Rows from block 13 of the audio encoder of a small contrastive audio-text model, named by matrix and row number. Each number is 128 + 24 x the weight over its row's rms, rounded and kept within 0 to 255. All counts start at 0. Numbers have three digits each.
After each channel's rows are labels from the 100 clips, of 14976, where the channel reaches its highest value: "responds to" is what is common among them; "peak on" is the class under the peak. Only what is clearly more common there than usual is listed. The data: short made-up English sentences, spoken by a formant synthesiser in many voices. In brackets: how many of the 100.
# c30: last pointwise conv (encoder.blocks.13.c3.0.weight, 320x320x1), inputs 108-161

c30.304:112099133118101125115164167101165103135101131185111128156115150118109191120105185109117191122114097093110130135117107169104124111111110071095101087107102098142115
responds to: "where" (100); "is" (100); /w/ (100); /ɛ/ (100)
peak on: /ɹ/ (61); /ɪ/ (39)

c30.233:122133098102124147110145158118149143174105114133142122145092107073160144105086146127101144130122137120115093135103133146113105129136150126138112125089154129144120
responds to: /z/ (89); "his" (85); /v/ (67); number of words: 9 (44)
peak on: /ɪ/ (99)

c30.163:085084112087096183154105088127106141110130105108115121093155124115092097080095115089112098174114125079069127101114094096075111111129062132151074147068089114102173
responds to: /ɝ/ (74); /w/ (66); sentence kind: question (52); /u/ (51)
peak on: /ɝ/ (36); /tʃ/ (30)

c30.225:132080100162092168180112106142105140143152120103100126115122121131124103133157115117166105152129144144122118108123093108118108171116126153187107170160113138119172
responds to: /ɝ/ (100); sentence kind: statement (100); /aʊ/ (72); "our" (68)
peak on: /ɝ/ (72); /h/ (28)

c30.29:114081093154074145102145163161110128159118140115143104146142134138079129124139125124134142154131123123142132113114068148127102105119087141106104145142078120110087
responds to: /v/ (100); /ɛ/ (100); /i/ (100); "every" (79)
peak on: /i/ (73); /ɹ/ (27)

c30.298:110102127131156100124124129129123110101096092125138128141089129113151140119125116148094136131096096106129099106128156136130118118100146112115110132149161088110111
responds to: number of words: 4 (78); sentence kind: question (63); "where" (55)
peak on: silence (100)

c30.63:145152100156131103114105120156101147122112153119165179117135179177140127123143095160102115129127130136144172127183129109138115136132142162115125173156130136156138
responds to: /i/ (100); sentence kind: statement (100); "she" (99); /ʃ/ (99)
peak on: /i/ (84)

c30.68:111128104095115164126113105117147137098134158141093177122190174170125136134121136106139121162157122113104167121161123102132107114144134129141134143102117132094125
responds to: /ʃ/ (73); "she" (42); "jumped" (38); "chose" (31)
peak on: /dʒ/ (31); /tʃ/ (31)

c30.192:123122125094147125139109122122104092128094097103135131125119123109158121134116117151116112133085110117128108087134159123147121140109156096146131106156167086115117
responds to: /ɝ/ (100); /v/ (83); "river" (75); "every" (38)
peak on: /ɝ/ (94)

c30.86:100079091111102143124115100126122109113124165150110191115176195202141128113112117119134115146152120109091200098193115114115113108134130113125105108122115115090130
responds to: /i/ (100); sentence kind: statement (100); "she" (99); /ʃ/ (99)
peak on: /i/ (91)

c30.188:105084152131141154124162161110147127146101132153152118154131122137152171093109179101131174126116109082105130120125124152072149102116138102115073113099132106139110
responds to: /z/ (100); /w/ (85); "where" (74); "is" (74)
peak on: /ɪ/ (100)

c30.197:120089124133124129128123115114141094130110148144101168127125149147154128143111149165117122118133118127129140093156128123145122105129154124146135111134152120102128
responds to: /h/ (91); /z/ (88); "his" (86); number of words: 8 (40)
peak on: /ɪ/ (87)

c30.239:140167094129121125123120110135132131098143157133104155119128159170098115144125109100140110097145120145117171140161106114147105160112132101117147100128095117120129
responds to: /ʃ/ (99); "she" (98); number of words: 7 (39); "painted" (29)
peak on: /i/ (35)

c30.130:143121109130135167142130128095111123161101132118097155131161145167162113098098125109152120117113073132144165070145126124160114142131190096179112114104150093145141
responds to: /h/ (92); /z/ (89); "his" (85); number of words: 9 (42)
peak on: /ɪ/ (99)

c30.24:113107151131146113111153141133159128093105094155136121152083127102116171118120140149097158109104092114156088120136160147122141111108140114113088131122130098132116
responds to: "where" (100); /w/ (100); /ɛ/ (100); sentence kind: question (100)
peak on: /ɛ/ (71); /ɹ/ (25)

c30.49:088059089122096168170131140160105168147115102108149101135130102110096127068105106106111135170095121086094108103103088142062110120101091150159047180105095119104159
responds to: /v/ (100); /ɛ/ (100); /i/ (100); "every" (95)
peak on: /ɹ/ (74)

c30.91:123080107155086141132120146164108135172102120113179104121144107121108118088141111148145134148119128131157113108101093133108106114110100151144078157146104112128110
responds to: /v/ (100); /ɛ/ (100); /i/ (100); "every" (72)
peak on: /i/ (90)

c30.147:126145093118127146113110101126118118105125169140115170125121168174069114133116136131123100111139126137119166126171133104144108095103172109098142119126086129100121
responds to: /ʃ/ (99); "she" (98); number of words: 7 (40); "painted" (29)
peak on: /i/ (53)

c30.106:128124098138115145118110100141102130116121158115105181117139168187106114124123100121114111121124141136118176121182102113126119110136127133088124132132103130132123
responds to: /i/ (100); sentence kind: statement (100); "she" (99); /ʃ/ (99)
peak on: /i/ (76)

c30.67:107112118078150095102131144099143089070077104137134116144117133125128150112096115110093151133090074103098127090134149148139113133115140105114102135126147055116116
responds to: number of words: 4 (75); sentence kind: question (66); "where" (51); "is" (33)
peak on: silence (100)

c30.70:072024092137102149131138141164114146137120112115127112136135119111095137110122105097118139176128133098085115097115091139079104083147084170121069195111093126107141
responds to: /v/ (100); /ɛ/ (100); /i/ (100); "every" (95)
peak on: /ɹ/ (78)

c30.288:141135128122149111124120115112104119141107069104136114133120104099152111107112138158086116149072111131131096106122149124142121112124146116130118116117141109116121
responds to: /ʃ/ (81); "she" (54); number of words: 3 (49); "show" (26)
peak on: silence (100)

c30.4:110115093103126118162089089111100145120131106110097114089128112120120092112119129134131086121107146119094133118120127088100115147105130118156117107153134128119160
responds to: /ɝ/ (100); "our" (86); /aʊ/ (86); "where" (53)
peak on: /ɝ/ (97)

c30.289:099118127106167123117105098122125106086094098109158106120115113100151124103095116115089113129099081102096101097118173099115131120121141121130103131085163095122140
responds to: number of words: 4 (77); sentence kind: question (74); /w/ (70); "where" (62)
peak on: silence (100)

c30.221:126175135124114115130119108132103137110120163107190187117189175199142106087101119139128111172116140117121202124180122125108136119137137139124126142111126152149146
responds to: /ʃ/ (84); "show" (50); "me" (50); sentence kind: request (50)
peak on: /ʃ/ (50)

c30.278:114137077137128151153116116132120137105142178123150165114158161180125121115131097093173108127175121158093168107165115113142116143148137135157172170114127131125122
responds to: /i/ (100); sentence kind: statement (100); "she" (99); /ʃ/ (99)
peak on: /i/ (66)

c30.71:107112115134134102137147141101159125109129143177150136141116133127142172154118153135115160136123132116110119131135127139118098152125124127148148115118134141131136
responds to: "was" (100); "where" (100); /w/ (100); /ɛ/ (100)
peak on: /w/ (93)

c30.206:116119127158134129126127118118152108133122139178112143113128143135114146152132139125120129119135135124117133130139126113133127114113119117118145103137118125137142
responds to: "where" (100); /w/ (100); /ɛ/ (100); sentence kind: question (100)
peak on: /w/ (51); /ɹ/ (44)

c30.159:114136082114188131124135131126137135111116124131165126135127123128147132120125107117121131120128118120099124130138184131114104124120147129129134122118190125107132
responds to: number of words: 4 (79); sentence kind: question (74); /w/ (70); "where" (62)
peak on: silence (100)

c30.223:109130091114194137132128123139138135122128125135177131133128122128155137131133118128141132133136133123091128138144195122108112125127150125142127127125191131086137
responds to: number of words: 4 (77); sentence kind: question (71); /w/ (68); "where" (59)
peak on: silence (100)

c30.204:152165146124146141109140134120144115114126134132143114143122123121135128136133119144135127127123119142135125133117149133125119121125142105129122125148132102068117
responds to: /v/ (81); /eɪ/ (76); "vase" (67); "beach" (27)
peak on: /s/ (45); /tʃ/ (27)

c30.56:103087105090111163102133144125136117161104123149098119141093120074150140110114169129119153119117114102111096115105110136097106094119133100116095093113131125143099
responds to: /z/ (89); "his" (85); /v/ (67); number of words: 9 (44)
peak on: /ɪ/ (100)

c30.219:146132102143121095140165174112161113128120181186164123160138143146135187129120147144130181130149112140148155095119120162145114136099098108137147125138127114078131
responds to: "was" (100); "where" (100); /w/ (100); /ɛ/ (100)
peak on: /w/ (81)

c30.218:136118163133128121132133138121128110138092102121138114137094114099160136153134122184111132130102112139163114108117150134165131131120138110134125117175154106117126
responds to: /ɝ/ (100); /v/ (79); "river" (72); "every" (39)
peak on: /ɝ/ (98)

c30.25:129144111142137117128125118121126130121128128113157110128106107112125130133132102130151127116130117126134110140114142135111114141138142132139149135124128118128130
responds to: /i/ (94); /b/ (87); /tʃ/ (78); "beach" (76)
peak on: /tʃ/ (75)

c30.255:109112099114115139132111122101134105151124114144104133126112126115141115133115147138092106118127127126109101114130109109123100104099141101171138117130135127095118
responds to: /h/ (91); /z/ (89); "his" (87); number of words: 8 (38)
peak on: /ɪ/ (94)

c30.262:123097141106168121119142128113114111101094088115152122140113120114165136121101116163099141128098093095135107093133166136116143141105153111142092114129174082105123
responds to: number of words: 4 (73); sentence kind: question (63); "where" (50); "is" (30)
peak on: silence (100)

c30.109:108161155139127128134145133135157143105132107179119127137114123115111156142130145113132148120109123118099100170118125148121133148121125116125148117110102151120146
responds to: "was" (100); "where" (100); /w/ (100); /ɛ/ (100)
peak on: /w/ (100)

c30.105:119112132130135105120134114108136095081076094128110113140096131110137144114124129144113136113108088100123100088128150130114127125117141096126102115131144091114113
responds to: /ʃ/ (59); mains hum (44); number of words: 3 (37); "she" (36)
peak on: silence (99)

c30.21:130134108100134119134109113111115130113143122109104133113135120134125116113123115135113116122112118121108135114123142113123106150125128111139126109143120124111147
responds to: /aʊ/ (82); "our" (81); sentence kind: question (72); "where" (56)
peak on: /ɝ/ (93)

c30.82:134151047143102111149117116169126118139188123129107117115115119115101112190205103118178120113159188166110099142107084114160077147162100150105194094198092171108113
responds to: /v/ (67); "every" (52); /θ/ (33); "thin" (28)
peak on: /ɪ/ (89)

c30.166:120124123116138131121098116118111126166122098104132125105118119104156093110116153146098106114118135111127103139114130105123137122120140126140120116122139137108145
responds to: /h/ (91); /z/ (89); "his" (87); number of words: 9 (38)
peak on: /ɪ/ (97)

c30.267:125143095119193145138122127131134141122129129128182133132132127134154136129128116128150124135139129123092126136139190120114109119136160132143133134130185130082144
responds to: number of words: 4 (76); sentence kind: question (71); /w/ (69); "where" (59)
peak on: silence (100)

c30.31:125139123074128129118165183115143135117111123132162114165120118114141163097094124141106175147108112110133133145110130171123115118125115116073117134097162107150115
responds to: /h/ (94); /z/ (93); "his" (90); number of words: 9 (39)
peak on: /ɪ/ (95)

c30.217:125119127108135136150100081116125141100136123119077130101155123138120103121121126132129103142130112120112138116124141092141124149125119135177136139125118118122173
responds to: /aʊ/ (79); "our" (78); sentence kind: question (77); "where" (65)
peak on: /ɝ/ (91)

c30.293:112114085115134144135115122128106122150108099100128121128108110093141115125117118133112123130106139128116104108102144127137107115132135112150129105125148136145143
responds to: /z/ (87); "his" (84); /v/ (66); number of words: 9 (43)
peak on: /ɪ/ (99)

c30.133:113108140127141140122124131146090164134127105102149138123111127131175105090121112142125116123105124120134118105145153127077171132105167157118099162100157135114096
responds to: /ɝ/ (100); /aʊ/ (83); "our" (80); number of words: 8 (39)
peak on: /aʊ/ (63)

c30.134:150143119122123151139109111125113111124130189122120154104179163207119115132140121117168095129150115148136212122162123110164132137132128126125152118132116125107130
responds to: /i/ (100); sentence kind: statement (100); "she" (99); /ʃ/ (99)
peak on: /i/ (66)

c30.187:094044107124088156162130140147109150140113100110132102129137119105092128068101110090106137172111125097106111092101085130068113108111073159146036188109089103114155
responds to: /v/ (100); /ɛ/ (100); /i/ (100); "every" (92)
peak on: /ɹ/ (55); /i/ (45)